A small CTC audio transcriber, trained from scratch.
Model: norm batchnorm, depths [10].
Data: trained on strings of digits, spoken by a formant synthesiser in many voices, 39062 training examples, 149.4 epochs.
Rows from block 3, named by matrix and row number. Rows with one number belong to one channel. Each number is 128 + 24 x the weight over its row's rms, rounded and kept within 0 to 255. All counts start at 0. After the name is the row's rms in percent of the matrix's.
# filt: filter width-5 conv, dilation 8 (model.blocks.3.filt.weight, 128x128x5), inputs 0-25, a 5 kernel for each
# gate: gate width-5 conv, dilation 8 (model.blocks.3.gate.weight, 128x128x5), inputs 0-25, a 5 kernel for each
# out: residual pointwise conv (model.blocks.3.out.weight, 128x128x1, transposed), outputs 0-127
filt.103 103 [140 158 146 139 127 110 127  96 115 148 163  84 178 148 134 127 152 139 112 126 125 121 168  87 111  98 104 132 107  94 153 111 114 125 116 113 133 135 101 121 200 104  95 152 118 158 159 133 111 112 185  97 108  88 120 111 113  99 132 117 122  97 140  97 127 101 131 137 111  91 175 123 121 152 135 146 117 121 128 123 141 117  96 130 136 111 112 111 113  99 100 142  86 129 161 160 127 117 154 165 145  65 107 111 103 167 152 146 116 171 110 164  89 117 122 192 134 154 147 143  82 113 163 139 156 122 116 171 106  87]
filt.104 096 [114 129  88 154  89 112 139  68 125 112 100 141 125 125 111 124 140 147 126  84 101 113 164  99 115 135 129 102 123 135 136 164 104 156 122 146 110 134 124 183 128 135 127 174 177 105 171 126 120 171 133 138 114 129  94 137 118 143 129 102 128 135 174 116  76 122 142 148 117 111 153 107 104 165 102 101 133 125 135 149 136 145  91 122 103 119 141 148  93 119 125 157  69 166  99 106 104 150 100 145 159 135 151 139  96 178 125 134 102 161  97 110 106 123 171 112 148 128 147 125 108 105 123  70 119 146 103 160 117 147]
filt.105 104 [161  91 118 130 111 128 110 138 130 155 126 128 105 162 163 142 147 141  76 128 162  86 106 185 111 115 120  90 126 107  79 150 113 127 136 133 114 133  76 154 117 118 156  93 143 147 120 135 132 143  97 147 182 110 133  83 165 145 105 102 155 143 103 184 153 128 174 143 145 192 145 133  93 148  87 119 142 172 113 128  94 123  86 103 166 108  90 103 114 125 128 132  96 112 118 121 130 116  79 125 129  94 110 146 134 114  98  96 118 137 124 111 135 119 138 154 155 140 107 187 146 125 121  79  65 103 121 162 183 104]
filt.106 109 [123 125 114 107 140  99 134  98 146 108 124 176 126 109 149 149 120  75 149 144 115  93 138 151 122 127 137  91 124 135 142 131 159 162 132  94 148 169 183 139 136 110 155 137 136 169 132 106 137 153 100 125 159 170 132 139 112 127 144 135 163 129  86 136  88 112 125 142 116  93 117 130 110 142 153  90 111 146 154 126 138 103 146 119 170  93 106 117 125 147 104 120 106 127 142 130  68 122 153 147  79 131  90 164 115 102 175 115 102 124 111 162 110 120 123 132 150  90 122 164 117 115 127 106 100 118 102 194 111  65]
filt.107 097 [150  86 132 147 126 113 122 145 163 135 145 142 195 156 136 167 165 106 146  70 120 152 124 128 136 139 139  76 130  81 162 127 115 135  92 162 109 147 150 120  98 132 150 142 100 117 109 123 127 135 144 176 122 120 150 125 149 128 147 154 150 140 189 115 116 168 120 135 148 114 181 149 133 167 114 157  55 180 174  75  96 168 103 129  80 171 167 147 101 136  99 124 155 145 147 130 108 124 119 111 164 162  92 125 140 132 126 141 118  97  99  85 121 161 134 120 148 123  68 125 122 124 152 149 152 113  82 158 135 114]
filt.108 101 [117  94  96 132 110 105 149  90 161 180 117 117 150 106 123 129 107 102 151 147 122 106  83  98 121 115 101 155 106 140 122  70 147 110 147 141 139  74 150 155  91 107 137 109 112 131 179  98 124  85  96 113 121 143 118 118 116 152 122 104 107 144 144 181 126 111 140 102  87 128 107 117 108 101 111 117 108 149 154 117 128 115 109  96 123  95 137 151 145 137 108 102  88 114  81 124 119 121 149 157 108  97 132 156  88 137 161 140 150 163 153 102 181 118 102 111 174 191 137  93  93 122 110 124  85 121 146  76 108 100]
filt.109 099 [165 121 135  88 137 174 117 119  98 138 130 103  97 124  70 148 140 176  97 213 128  94 136 128 101 162  96 130  83 122 142 139 130  86 123 127 124 123 121 117 138 150 113 113 135 111 130 110 132  88 122 153 131  99 153 103 183 144 132 122 146 119 138 115 164 134 113 105 162 118 154 148 160 128 157 116  98 106 113 139 135 141 155 135 132 153 134 112 122 135 149 119 148 119  91  83 116 125 163 111 105 151 147 105 131 160 144 108 115 140  80  94 125 125 138 115 153 102 107 120 107 114 136 118 164 143 122 181 122 113]
filt.110 101 [162 129 161 125 135 135 151 126  94 107 146 184  85 117 122 141 121 156 166 119 152 129 139 120 166 160 123 132  89 126 125  96 119 149 142  91 124 179  98 153 162 123 131 133  98 100 100 161 124  99 129 128 142 154 106 114  87 140 147 102 134 142  93 130 106  99 111  92 131 120 150 118 110 146 146 134  99 155 116 129 116 129 100 136 119 113 114 109  99  99 113 109 149 122 116 117 116 184 126 136 125 140 140 108  81 136 123 165  89 155 128 152 127 121 117 117 108 166 128  82 121  92 130 111  93 185 139 143 140 118]
filt.111 099 [136  70 112 142 152  78 110 128 185 142  63 120 129 129 151 148 108  75 188 141 133  89 150 187  98 124 107 146 142 119 145 141 152 131 132 146 149 120 132 147 135 133 112 122  90 110 108 101 134 152 116 168 119 132 112 161  97  92 122 160 151 119 153 166 143 102 148 123 105 152 160 124  96 112 108 134 110 170 125 102 138 136 140 103 109 130  96 159  97 127 158  97 108 121  82 139  91 169 106 116 175  93 166 164 136  97 126 116 136 162 132 123 117 127 134 119 135 127 121 116  98  89 121 124 128 137 101 116  81 179]
filt.112 095 [127 124 163 111 136 153 125 147 141 143 147 120  97 154  72 111  62 130 155 141 112 151 121 104 141 139 130 137 113 113 117 120 135  93 110 130 157 125 119 141 126  84 133 133 112 141 150 153  91 103 163 140 121 101 142 130 103 115 113 101 145 143 146 111 130 135  87 161 116 128 162 104 153 105 110 118 136 120 132 112 155 142 124  96 139 127 163 102 102 183  76 156 146 154 132 115  94 141 119 151 161 111 159 122 112 136 142 121  95 152 135 170  99 131 122 145 166 153 163 143 133 147 135 165 105 149 158 169  96 139]
filt.113 106 [174  80 140 151 118 110 129 162 153 151 124 138 154 140 108 101  95  55 123  99 117 152  69 112 111 126  97 137 125 128 158 146 114 117  86 150 158 184 176  84 111 114 133 157 158 153 177 133 152 159 157 125 106 134  88 134 127 169 201 163 139 136 112 126 173 113 161 175 129 168 132 132 148 104 131 140  99 134 152 119 121 117 136  79 168 107  66 102 101  99 141 113 127 122 128 136 162 147 111 152  91 128  72 151 162 142 153 118 138 151 114 141 121 173 166 145 109 142 140 123 152 112 110 149 104 162 136 141 113  84]
filt.114 111 [148 134 134 160 150 102 133 122  94 173 145  90 172 112 110 139 127 136  87 150  84 102 127 137 117  56 155 114 146 127 159 132 130 104 149 111  76 151 141 109 151 138  96 160  95 138 127 101 164 112 118 119  83 154 124 127 163 123 122 125 116 159 164  98 134 168 105 155 134 135 140 132 130 154  93 143  94 132 132 135 121 139 146 134 116 132 137 129 132 126 103 102 116 131 122 125 129 106 147 119 129 164 119 127 114 127  92 126 149 130 157 121 144 164 156 147 118 152 151 124 111  84 130 133 124 136  99 126 193 113]
filt.115 095 [103 134 116 163 120 133 113 143 128 133  78 120 111 110 123 175 130  93 159 113 103 103  83 113 127 147 160  97 127 117 129 119 107 142 114 126 127 122 108 149 114  94 127  76 172 135 104 164  81 157 187 102 117 126 140 137 141 156 144 136 134 175  99 136 154 129 163 109 125  84  85  74 122 134 102 110 165 140 114 130 106 100 161 119 140 135 127 170 124 157 132 111 145 130 153 139 141 148 136 131 124 159 114 108 125 120 111  98 129 137 111 169 134 138 159 118  84 121 158 121 126 104 118 150 164 126 146 141  82 119]
filt.116 104 [142 110 117 116  97 136 108 128 127 122 196 140 133 153 138  77 151 152 182 133 107 122  62 117 148 125  91 113 118 150 123 142 112 148 151 146 180 141 121 181 142 128  81  99 100  89 121 141 161 119  96 129 126 172 137 157 141 114 149 126 124 112  98 119 174 155 190 122 199 112 171 157 155 133 137 126  88  91 144 149 148 126 116 127 103 137 158 137 144 124 137 132 132  96 125 126 117 180 115 119  97 111 120 123 166 106 111 163 125 200 129 108 124 168 121 120  88 164 160 150 123 133 157 109 140 140 144 157 143 105]
filt.117 105 [125 124  89 139 166 138 143 120  78 130 116 142 133 109 139 130 120  62 124 130 137 119 168 141 121 145 158 131 127 144 182 104 162 101 136 135 134 150 117 113 139 141 158 132 139 129 130 134 178 154  69 134 154 131 137 148 129 109 129 174 138 142 157 145 149 164 127 123 139 132 124 111 105 134 172 171 119 142 127 113  98 123 127 114 129  92 133 157 143 138 121 185 139 137 149  99  98 157 112 101 114 141 138 137 159 139 119 130 103 119 139 144 121 178 155 103 128 139 146  70 162 124 142 115 146 116 122 157 151 124]
filt.118 101 [149 107 113 124 116 128 126 113 104 174 159 139 105 146 109 127 140  96 143 139 117  77 139 116 163 144 135 120  85 148 112 110 108  96 141 131 101 156 121 139 145 106 124 107 101 129 115  94 143 143 142 129 114 118 119 117 124  93 121  97 117 128 108  93 117 113 108 125  98 166 114 137 104 143 152 139 111 136 174 133 146 178  68 111 139 106 122 132 150 129 162  88 138 142 149 124  99  98 166 131 113 144 154 174 108 109 105 168 111 136 103 101 168 148 137 141 104 134 133 130 128 105  77  84 139  99 111  85 104 178]
filt.119 098 [133 129 181 134 115 140 128 105 109  97 167 147 151 149 128 110 128 115 117 149 179 142 157 133 108 117 117 104 119 142 138 135 120 113 129 146 123 102 135 148 110 117 139 110 105 172 149  85 183 115 103 165  99  97 112 109  91 114 133  97 149 156 136 155 156 113 109 110 107 120 170 145 110 176 141 115 103 159 133 105 118 122 155 108 171 164 132 104 142 107 136 152 154 116  98 117 151  76 141  81  84 155 140 124 129 162  70 111 118 148 136 133 118 147 139 123  88 157 115 139 153 104 124 149 119 161 122 141 150 109]
filt.120 095 [116 142 103 112 137  94 137 139  86 108 156  95 133 158 110 138 113 124 101 126 145 126 128 138 144 145 105 153 103 112 121 145 131  78 131 138 140 128 104 146 165 118 142 120  89 152 137  75 151 146 133 128  87  99  86 143 119 156 107 155  93 150 155 161 113 129  82  99  90 108 134 109 146 122 124 137 140 152 126 150 104 144  82 135 128 112 143 106  88 133  73  72 121 132 139 111 139 193 146  99 125 121 114  98 130  96 130 110 145 124 155  90 132 126 115 119  97 104 101 138 113 126 129 130 132 142 130 150 107 127]
gate.103 106 [ 97 134 108 124 118 146 174 122 160 140 141 118 161 111 131 119 122 119 160 135  75 132 148 158 111 125 139 119 145 132 115 102 135 144 114 113 130 123 161  84 119 151 146 105 121 141 119 124 100 122 150 113 126 145 113 121  93 122 135 104 116 131  87 124 161 162 172 117 166 138 191 139 158 129 136 172  92 174 134  92 211 108 147 161 100 127 150 120 125 141 124 142  95 105 141 181  95 131 115 108 164 100 103 134 118 125 166 147 159  72 158 119 154  81 163 172 118 156 123 155 123 145 128 110  81 153  99 143  99  86]
gate.104 103 [119 112 106 143 173 181 140 138  85 144 114 118 157 130 144 166 154 121 110 141 133 109 144 163 120 147 109 119 128 148 140  99 164 106 153 150 117  68 127 119 143 127 130 119 117 132 127 121  92 101 116 114 140 147 167 109 122 148 118 137  95 136 128  91 119 142 129 160 146 148 145 150 113  95 104 100 142 112  98 115 136 128 113 181 104  91 119 169 112 152 112 177 127 117 139 141 124 126 157 133 116 126 158 145 107 136 132  81 156 126 134 131 115 111 111 146 172 111 179 106  85 124  86 160 124 138  78  90 110 113]
gate.105 106 [ 90 117 127 100 127 162 121  96 114 147 148 113 124 165  93 111 121 101 139 149 126 161  80 129 151 148 114 107 124 152 133 147 113 139 155  90 112 154 136 117 156 128 125 138 112 119 143 132 141 103 161 131 117 124 115 139  82 103 144 115 112 143 124 151  83 123 150 173 132 147 155 121 123 104 122 151  86 115 122  88 145 139 139 137 114 106 114 110 168 177 106 141 114  98 133 170 133 163 131 119 126 105 108 132 158 149 151 145 118 125 126 111 146 149 118 169 156 123 137 111 125  84 153 153 135 104 125 175 181  78]
gate.106 100 [115 110  99  96 130 118 129 148  90 114 174 117 138 162 141 108 180 102 151 145 161 114 112 134 108 130 159 104 132 124  99 160 150 137 136 121 136  83 114  87  95 106 100 120 141 129 123  99 165 125 116 138 104 121 110 144 134 153 168 118 147 125 147 136 121 118 110  84 124 130  62 127  62 151 134 189 129 117 156 125 117 169 117 121  89 138 135 133 114 134 154 117 147 106 138 131 127 131 142 126 135 121 138 122 127 137 156 117 125 108 108 152 121 123  70 138 118 118 135 116 108 172 140 156 143 122 158 108 138 125]
gate.107 101 [102 159 155 140 147  87 135 110 129 132 143 115 123 134 119 113  92 115 172 125 138 128 121 115 130 115 148  84 142  82 115 163 109 134 141 170 166 152 155 103 151 144 118 184 122 162 140 161  75 126 115  88 125 111 142 178 128 166 120 151 145 127 120 135 100 102 104 122 168 112 116 130 148 119 106 129 109 122 146 120 116 152  84 156 148 157 134 141 137 154 161  73 136 110  96 155  97 115 107 134 126 164 118 105 105 137 143  93 105 147  50 124 106  99  92 129 109 145  86 132 159 120 175 111 135 102 143 155 170 136]
gate.108 106 [137 111 112 129 121 137 126 141 110 142 123 118 147 143 188 140 118 175 155 103  81 134 116 154 124 121 101 135 135 115 109 154 115 174 138  85 131 144 121 108 135 141  96 105 140 146 127 103 137 167 136 106 118 189 129 120 138 149 164 116  90 105 153 105 110 120 188 118 144 157 137 150 104  75 134 174  82 118 116 171 113 135  99  98 179 108 126 165 114 152  93  99 116 119 138  99 113 129  93 125  87 118  82 135 177  82 113 143 123 155 127 159 142 112 144 136 153 135 116 143  97 113 103 124 114 117 121 100 160 148]
gate.109 090 [121 114 142  84 123 139 104 131 114 127 126 180 129 127 149 129 152 116 129 121 136 154 211 149 128 128 161  95 119 107 127 148 124 134 118 112 125  92 139  87 131 104  95 113 152 112 119 144 124 113 153 114 160 153 187 146 145 111 172 144 114  92 110 161  65 144 147 128 133 156  94 107 138 149 159 126 167 183 119 116 131 129  99 125 154 132 176 181 125 100 115 147 103  92 148 154 125 125  89 117 117 134  89 122 153 131 151 137 107 149 179 117 171 128 106 142 104 153 114 159 108 144 105 141 107 176 133 162 121 158]
gate.110 104 [126 148 124 125 118 122 121 122 100 159  99 165 147 172 131 158  80 134 118 108 111 124 110 116 166 143 172 109 150 191 158 122 157 113 151 106 116  91 118 121  98 122 119 138 117  82 137 136 135 127 153 152 119 111 102 114 142  54 149 149 124  93 134 114 141 143 120 102 107 127 139 148 143 139 121  90 156 112  86  88 127 135  93 151 107  96 186 181  97 108 174 125 155 123 121 117 164 116 124 171 114 101 143 104  96 145 137 132 100 106 150 182 116 109 137 195 115 177  98 157 120 137 123 148 137 167 155 116 137 152]
gate.111 098 [136 156  50 138 171 151 110 159 100  95 158 160 106 117 165 130 154 115 148 120  94  98 130 144  94  97 141 144 138  88 102 126 116 138 119 107  93 110 110 147 100 128 125 112 151 100  68 141 116 114 162 148 126 144 105 168 113 130 132 103 116 143 119 129 121 122 132 111 158 180 124 167 133 109 136 138 173 153 156 148 116 121 111 148 102 144 108 135  89 114 108 173 124  93 142 152  77 151 130 103  81 105 127 112 126 148 134  96 116  88 118 119 104 111 144 121 113  96 154 108 113 113 159 107 134 132 185 131  99 108]
gate.112 098 [140 131 131  78 118 125  94 129  90 144 197 148 128 155 174 129 156 183  69  94  99 134 179 127 115 118 137 160 133 134 148 107 152 140 154 133 138 113 140 133 142 162 126 155 119 154 132 137 138 117 138 151 118 113  90 115 102 153 140 158 104 127 141 134  72 110 168 144 127 147  98 161 105 138  71 135 105 102 172 140 141 144 113 119 152 136 134 144 110 138 125 103  75  98  98 111 115 119 157 130 113  75  86 161 135 138 107 133  78 110 103 127  96 142 158 152 119 145 112 173 141 142 111  91 137 118 115 164 127 125]
gate.113 109 [ 99 107  82  79 155 122 130 122 138 156 100 107  99 126  79 138  62 124 101 154 164 157  88 145  95 124 123  86 149  79 120  93 110 159 114  89 141 136 167 134 113 145 150 136 142 114 136 107 114 130 126  75 103 162 112  87 125 121 141 138 157 144  91  83  63 128 168 148 119 147  89 134  81 136  90 117 143 129 105 137 113 107 133 120 164 139 155 115 155 115  91 106 115  96 152 127 135 124 133 126 137 159 212 154 149 101 135 150 122 136 107 152 122 143 114 145 131 111 121 116 160  90 155 150 114 116 141 107 135 102]
gate.114 114 [137 157 105 119  88 121  75 119 115 135 155 143 146 144 152 100  99 109 132 116  92 129 128 129 130 124 120 122 142 168 128 114 116 116 116 136 150 105 152 122 127 108 120 112 131 118 127 121 112 195 135 106 126  98  66 123 152  82 125 115  92 109 103 125 151 128 142 118 160 139  81 159 108 141 130 113 144 118 130 158  84 164 155 125 155 127 171 146 127 109 125 155 144 105 159 128 138 109 183 164 140 159  90 112 138 115 153 139 124 126 131 129 106 130  98 144 102 126 115 101 136 210 126 151 127 158 148 116 114 104]
gate.115 095 [ 70 124 148  81 135 134 150 143 131 111 117 151 130 164 118 101 129 126 125 129 158 114 163 146  97  95 110 133 113 130 159 148 151  82 132 116 113 111 148  80 114 152  57 136 126 116 127 106 123 121 107 138 108 120 106  96 153 129 148 151 149 120 151 128 116 145 130 141 129  93 143 107 118  92 150 161 121 135 115 137 128 202 152 119 121 150 138 112 164 163 140 126  99 142 132  89 122 127 134  97 140  79 143 108 109 120 118 168 105  91 174 113 127 130 119 132 119 119 152 160 142 116  87 136 129 145 159 125 120 109]
gate.116 115 [129 151  74 153 121 133 119 143 107 146 144 144 135 129 102 133 146 137 171 128  97 140 129 147 114 121 124 113 135 129 168  90 116 163 127 109 148  94 174 134 141 105 134 133 133 147 135 113 171 130 125 117 120 166 132 146 162 113 159 100 111 169 105 141 163 112 120 101 136 105 131 152 148 137 177 110 133 161 118 164 133 128 198 176 125 156 104 118 109 144 147 148 127 113 127 144 167 136 124 124  91 192 120 132 154 109 148 122 120 123 134 164  89 156 110 113 106 111 158 114 151 144 108  88  78 101  77 152  89 102]
gate.117 100 [141 114 164 110 132 108 139 154 129 125  90 159 129 105 178 144  75 134 137 174 131 136 144 119 121 127 183 102  93 105 145 161  83 112 115 168 131 125 125 105 132 166  89 129 122 114 150 151 154 159 127 125  68 156 125  88  85 156 122  90 152 115  92 105 128 146  83 171 112 151 129 144 116 143 146 184 179 125 154 132 132  93 133 119 184 153 107 109 131 131 124 108 131 120 123 120 133  98 145 122 107 113 129 102 134 155 101 103 137 138 108 134 157 152 150 163 105  66 102 198 127 120 144 125 107 127  90 125 133 136]
gate.118 099 [ 97 139  99 132  88 123 116 102 113 130 121 124 114 121 170 124 140 127 147  96 132 130 158 131 105 129 130 191 108 134 104 115 146  91 163 131 166 121  97 180 113 145 126 135 153 173 105 120 157 116 161 134 144  98 100 161 135 151  94 101 131 127 143 132 135 169 117 100 106 120 165 117  88 135 132 133 106 115 143 101 119  96 140 126  91 105 128 150 115 141 141 165 107  99 150 120 109  77 163 121 123 116 134 133 146 135 177 111 166 109 131 122 181 106 150 138 132  69 107 158 152 146 158 153 106 120  98 152 106  88]
gate.119 096 [111  90 185 171 140 145 114 100 127 114 138  68  71 109 128 121 171 165 163  82 101 173 144 148 133 134 136 168 156 115 104 147 141 120 146 124 108  99 131 131 155 158 147 142 140 148  89 148 133 145 130 130 114 157 130 202 144 126  86 133  90 135 124 148 147 144 142 133 128 155 165 119 118 133 117 186 128 125 120 142  95 170 128 136 110 156 152 169 152 102 173 118 134 115 129  70 110 144 111 127 117 147 121 147 143  99 151  99 141 113 115 180 159  96 124 126 150 139 135 133 122 114 179 115 122 113  96 103 127 146]
gate.120 090 [130 137  99 110 119 135 143  98 104 153 116  90 128 140 111 140 113 141 115 114 114 116 142 108 159 155 127  99 141 119 150 167 127 114  90 174 129 167 150  81 115 135 149 141 162 157 121 164 141 148 100 103 136 113 122  51 137 136 182 172 103 135 141 121 149 121 122 162 117 144 121  79 157 102  78 138  86 135 137 120 103 171 155 150 120 126 121 130 126 113 175 133 127 131 111 100 124 177 119 102 123 118 160  85 133  87 146 105 104 124 127 131 107 149 116 149 154 109  80 125 142 126 159 137 184 157 114 127 121 123]
out.103 096 [164 116 124 160 128 132 131  93 111 139 103 131  93  91 139 110 143 111 126 144 151 122 110  90 117 148 144 101 101 127 117 147 167 150 155 117 125 133 121 108 100 164 113 135 140 138  83 105 119  97 157 137 136 144 110 117  97 157 151 129 113  88 105 108 153 101 147 124 129 160 160 128 113 128  66 130  97 165  61 107 160 131 140 135  93  92  81 120 111 135 124 140 115 156 100 104 133 110 114 123 118 146 144 117 137 162 121 214 119  93 151 111 158 102 115 141 133 116 123 123 106 141 127 115 108 143  77 166]
out.104 097 [140 139 110 142 152 113 118 122  59 125 128 151 156 135 159 107 145  99 122 123 107 147 121 156 161 123 119 146 161 133 157 116 122 112 157 108 143 152  80 139 158  98 132 113 103 109 104 102 124 122 120 132 165 112 119  81  89 105 146 128 124 116  87 169 156 105 100 162  93 182 156 138  74 108  86  91  85 123 160 151 111 120 115 131 129 102 113 104 116 122 112 158 164 111 135 116 146 128 117 121 111 142 125 151  68 100 120 161 103 123 155 125 155 150 121 135 112 105 148 126 146 136 139 110 102 177 106 153]
out.105 087 [135 156 129  98 120  87 146 138  97 132 145 157 116 129 146 191 126 127 134 105 127 135 114 160 130 132 139 174 172 102 133 136 126 132 138 119 149 155  96 160 112 111 155 150 127 153 114 129 173 140 134 143 122 139  97 127 134  98 160 165 130 134 133 139 111 127 118 112 163 148  73 107 150 160 167  99 114 131 117  96 171 143 103 154  99  68  95 141 148  80 127 110 160 129 128 164 152 162 158 120 128  98 145 162 113 108  92 170 115 114  94 137 122  86 105 154 120 123 129 160 132 137 114 147  82 153 115 116]
out.106 095 [160 160 115 102 156 150 135 156  94 108 175 129 108 151 132 105 123  88  93 134 186 131 114 112 162 146 144  94 117 126  77 113  99 178 134 107  88 174 129 121 101 109 147 103 138 179 103 149 136 154 125 133 163 120 106 116 110 148 133 133 154 130 161 121 110 145  87 131 146 140 117 121 120 111 109 103 112 126  85 169 124 123 121 141 151 141 113 141  85 146 128 114 129 165 105 128 120 154 158 131 134 113 171 131 162 152 130 109 135 140  83 155 146 137 159 139 100  92 121 100 120 177 148 124 110  90 127 102]
out.107 097 [148 189 148 139 128 170 137 106  93 126 131 104 137 124 146 124 125  79 102 116 153  83 137 146 145 123 107 152 148 117 102 113 183 140 164 111 105  96 131 127 143  91 123 121  91 155 161 141 136 141 137 116 140 115 134 153 115 107 160 151 104 131 135  72 118 160  94  96 112 164 118 143 153 110 133  99  76 117 119 136 150 136 121 116 116 137 144 167 182 104 146 114 120 143 118 101 107 128 164 141 146 126 133 132 127 101 124 106 111 119 153 127 168 104  83 174 103 119 149  88 156 132 140 128 119  91 171 161]
out.108 093 [113 143 128 141 121 103 116 134 167 140 138 134 149 112  68 136 163 133 142 166 101  76 130 134 149 132 110 162 125 117 111 151 133 143  94 173 137 130 160 114 128 173 143 104 116 149 165 138 122  91 109 135 127 145 141 132 168 164 150  81 139 119  90 147 141 134 117 123 125  99 171 142 170 110 104 135 103 113 163 119 119 141 143 173 166 163 131 115  91 123 101 150 139 150  76 131 173 173  82 180 132 108 150 122 125 142 125 139 134 150 108 126 139  89 133 135 102 140 102 130 142 143 115 143 155 152 122  87]
out.109 099 [106 126 149 116 175 168  86 104 156 168 128 124 162 101 135 118 133 127  86 154 131 110 142 138 142 112 165 130 172 148  83 125 104 110 170 163 157 142 118 136 141 109 105 123 175 136  92 133 117 156 118 180 136 149 129 145 104 124 111 106 120 128  79 120 106 136 110 106 132 130 145 111 147  80 161 101 128 126 158  93 132 136 129 149 137 184 133  99 115 152 166 144 164 120 112  91 126 127 104 104  97 144  86 113 108 119 117 156 121 151 122 154  94 170 163 129 106 119 150 129 124 156 133 109 147  95 145 157]
out.110 101 [ 67  79 112 159 123 129 118 100 128 113 181 149 130 114 122 123 111 113 143 128  77 156 109 145 102 144 152 133  92 129 125 144 168 103 161 147 147 122 118 102 121 150 104  98 152 166 122 119  98 132 131 126 178 130 103 101 157 104 160 125 136 133 127 176 128 111 138 140 136 117 128 151 143 147 119 107 126 118 107 117 173 131 159 159 110 116  97 121 140 131 179 136 166 116  99  88  98 117 145 132 180 136 136 171 147 133 122 147 139 131 109 158 158 108 146 149 161 115 167 129 111  89 114 124 164 178 107 102]
out.111 102 [131 149  89  60 132 100 139 137 126 105  98  76 109 135 165 180 122 152 144 154 150 113 159 159 146 134 124 125 157  86 175 138 129 129 150  86  78 112 129 130  91 122 113 133 140 109  89  94 130 138  95 110 133 116 103 148 145 121 143 120  88 125 118 122 127 110 149 117  90 129 125 126 132 136 112  64 135 130 147 152 165  96 118 120  88  87 129 118 131 139 136 134  89 118  79 146 136 139 126 155 149 138 113 134 172 118 108 114 102 161 162 144 141  75 120 116 154 145 117 128 142 105 137 122 143 147 160 151]
out.112 105 [159 182 130 143  99 142 151 120 138 119  88 181 112 126 129 102 123 109 134  92 146 151 133 120 108 147 147 136  91 182 153 122 157  95 115 130 114 159 106 138 111 107 117 105 117 107 126 154 162 119 135  98 143  80 141 144 111 100 144 146 173 100 119 157 115 143 112 109 112 168  85 108 165  89  85  71 128 135 137 126 148 137 130 105 140 123 121  86 133  96 157 153 134 168 116 126 103 118 147 130 142 107 124 126 144 106 134 159 130 186 153 134 137 119 111 174 106 127 112 121 134 110 155 123 101 148  97  84]
out.113 113 [ 82 134 164  83 108 109 110 131 121 112 111  74 168 138 136 130 114  90 117 124 146 135 123  98 130  99 123 157 167 123 146  93 145 117 100 115 106 101 138  94 120 145 129 127 127 160 145 138 104 178 164 110 119 105 156 118 137 141 124 113  95 141 163  76 104 150 184 117  83 110  95 154  78 155 148 139 126 150 159 136 134  85 120 151 100 140 148 140 123 142 155  78 157 153 102 137 134 124 134 172 120 137 129 153 125  93 123 130 107 137 152 147 112  93 141 127 147 166 143 137 145 150 132 161 136 127 156 162]
out.114 102 [123 170 153 114  78 144  84 125 164 105 106 157  84 138 119 154  90 129 131 153 169 120 150 128 103 118 122 148 120 104 204 161 139 144 143 145 108 120 101 139 128 146 112 119 122 129  97 146 115 155 170 155 114 115 136 151 100 169 121 150 120 130 184  87 137 127 102 135  91 139 107 115 155 124 159 147 115 155 108 130 105 125 152 168 138 150  81 133 118 155 135  95 112 132 143 121 114 134 120 108 136 109 118 138 123 129 176 108 130 140 136 168 132 116 159 110 138  97 106  86 124 172 106 102 129 140 151 175]
out.115 095 [ 89 112 119 104 137 162  76 118 141 109 126 162 164 108 147 131 131 131 134 163 182 143 159 116 151 100 113 131 120 126 128 129 121 143 116 108 154 146 108 115  77 127 126 128 116 142 122 141 137 127 112 134 113 149 133 106 161 142 111 143 145 115 171 101 125 104  89 100 154 139 115  83 126 142 109 142 106 140 173 155 147 183 140 125 139 127 134 146 143 174  97 133 112 146 149 171 169 102 128 141  99  94 139 147 121 179 113  78 104 121 114 150  73 164 128 134 166 123 175 122 155 111 103 131 128 176 115 111]
out.116 107 [114 164 161  94  84  88 120 130 102 107 153 125 132 106 131 127 106  85 115 133 111 176 110 131 142 112 126 122 157 143 172 130  91 117 159 114 130 113 134 160 128 125 112 124 158 140  96 116  88 164  88 138 139  71 121 129 104  67 136  92 105 112 152 106 102 116 112  98 135 139 138 142 145 154 172 161 145 146 131 166 126 153 109 136 149 170 102 120 165 150 166  78  94 131 127 161 125 116 115 127 112 132 131 146 175 127 123 142 115 134 122 123 119  86 125 109 178 105 105 137 137 125 101 138 171 111 118 118]
out.117 093 [120 151  84 168 155 168 139 123  75 134 136 164 142 124  97 121 162 141 157 155 112 119 131 152 111 107 111 111  95 148 148 128 157 125 133 103 124 109 158 113  96 105 144  74 111 116 119 114 145 122 151 150 125  94 155  92 154 125 146 165 124 129 131 200 115  93 123 144 147 135 148  87 128 138 121 169 107 119 142 133 117 103 118 131 122 151 135 142 128 120 109 182 111 119  87 122 143 103 159 119 127 110 134 132 149 101 167 176 102 136  92 106 132 108 168 146 141 158 143 155 141 152 145  69  97 133 112 108]
out.118 095 [139 145 115 161 100 141 124  93 147 135 121 163 115 135 141 131 123 133 138 153 101 124 155 105 151 165 158 140 131 148 111 145 103 168 157 161 129 150 154  83 127 125 106 123 133 134 155 139 161 146 111 110 147 135  74  73 174  67  95 117 135 113 116 140 137 111 140 143 156 118  78 117 182 148  99 133  78 137 124 174 111 147 147 130 134 118  87 129 167 122 143 122 180 160 124 127 158 113 119 109 149 108 101  97 108 151 177 114 107 131 100 118 133 136 120 144 122 126 137 142 106 170 154 172 128 141 132 128]
out.119 093 [142 169 100 146 127 177 154 174  87  90 107 159 103  95 155 153 130 121 114 116 130 131 148 123 120 147 162  97 112 161 126 103 155 102 143 137 113 131 124  86 141 134 150 147 138 107 124  77 147 107 136 156 135 150 152 111  68 108 149 152  99 100 115 109  86 132 136 141 139 146 121 124 142 136 122 123 130 165 136 193 115 141 157 138  99 155 110 121 145 123  84 116 112  78 138 135 125 139 147 148 132 149 139 141 153 161 150 136 152 160 109 151  93 136 113 125 143 107 118 124  96 172 158  86  84 106 120 101]
out.120 093 [155 172  99 127 162 140 124  87 165 158 119 119 138 145 141  93 163 144 110 152 141 158 108  77 127 122 107 118 111 138 113 150 130 144  56 156 117 122 146 104 100  97 126 115  92 133 132 137 166 113 149 128 116  90  81 110 115 148 111 143 142 188 139 112  99 142  91 119 115 144 152 151 105 146 166 148 117 143 170 139 134 123 172 161  74 115 137 127 154 139 115  96 140 143 157 157 145 128 128 127 144  99 105 117 156 141 144 108 128 141 163 136 132 132 160 116 103 146 100 129  66 103 112 127 118 147 118 142]